From a checkpoint of a small segmentation model: 29.3 epochs.
Rows from block 3 of a small segmentation model, named by matrix and row number. Rows with one number belong to one channel. Each number is 500 + 25 x the weight over its row's rms, rounded and kept within 0 to 999. All counts start at 0. Numbers have three digits each.
After each channel's rows are labels from the 100 images, of 14848, where the channel reaches its highest value: "lies over" is the class under the peak. Only what is clearly more common there than usual is listed. The data: short English words printed on busy colour backdrops. In brackets: how many of the 100.
# convs0: first 3x3 conv (model.enc.1.1.convs.0.weight, 64x64x3x3, standardized in use, each kernel summed), inputs 0-63
# convs1: second 3x3 conv (model.enc.1.1.convs.1.weight, 64x64x3x3, standardized in use, transposed, each kernel summed), outputs 0-63

convs0.11:484518510493533531523570485493541477498500518495466519500473498467500470485511483544507481481501479527457493455484485533492495507509500501492521465504521473506436483486522480496452529471465525
convs1.11:487500500500490500544492475515500483552525477490537500490500530473527522500500508541512477454470495524524549508500520528485523422513461539468456489508500522509491513489508551500514500499500534
lies over: letter s (43)

convs0.48:486480512463486482482484514523514528477487519500492541506510501523524504484512540501492489533520512507481496432490500495558462500516511496504508464509498473514519465501504398490494509470477528
convs1.48:504479517510497518522517509500472466533481486508503489463500471514487494515477498470549489489498473501499539488597499485489543524501477504488493514487489552500485493552508547481477494459494528
lies over: letter s (44)

convs0.26:506509529482496491493535547509512496484490555510512493488500486512520509510461508458459499554483501517513481478492500496525462496488500480471506498511504490470524489469568463482413497512492483
convs1.26:498427500498493461558487506507493455560506500491494504501502512492529481512466507452517486482502466527508494493514536507494480480520505500511495508478521550505500503493474511492541560457481530
lies over: letter s (49)

convs0.63:511500491476517539493483500471491519487505459486521544506505500500500468468557510515550489462507492501506464486479500500463539538524485478500493471489460445464451509513479494521535506523512539
convs1.63:500500495500498511490499498517515481476518491500497529487495589444506521519549506533500478438507521496514497498515500492500535517500529500485509482556506465506544465512494517514472530456485533
lies over: letter k (39)

convs0.29:501512518497520495463498463511494526508538489489499491535482547524466524489490508456507473471536485409469512484509471544501500524499470502522490486471515492480454483472501480473525500500493467
convs1.29:499508501500501502512498559494507493501476506540538482500486523487479501544491492477507543484507559474500519481506504516525480476498470541486505535487522502454452541492485487582494471514491507
lies over: letter w (31)

convs0.14:460506530474501510482491492476488492512500521475500508500484500510516547511569479491494509531498543514493487500495501521526483522500555476460491512509482463474500475476569509480464506536439495
convs1.14:452466442522498451509500497500455465500494500530497505493512490402539514541489495508499499492500516512521507513529527524485494490476474506485469488472507500505509546504511483472502502480462503
lies over: letter w (25)

convs0.38:507500500409516510512523484521482530511471488527510507510505541455478472440524476497506483492483491509533493508509481526484553544497500509491500482542476484492469534495532467485518501500506481
convs1.38:523495520458500491484494547525544510500489477509492509457500517500500491500493506491493473500520501533500507475488437517483497511465497505482523506542505463514578486415500482495469516511516500
lies over: letter e (25)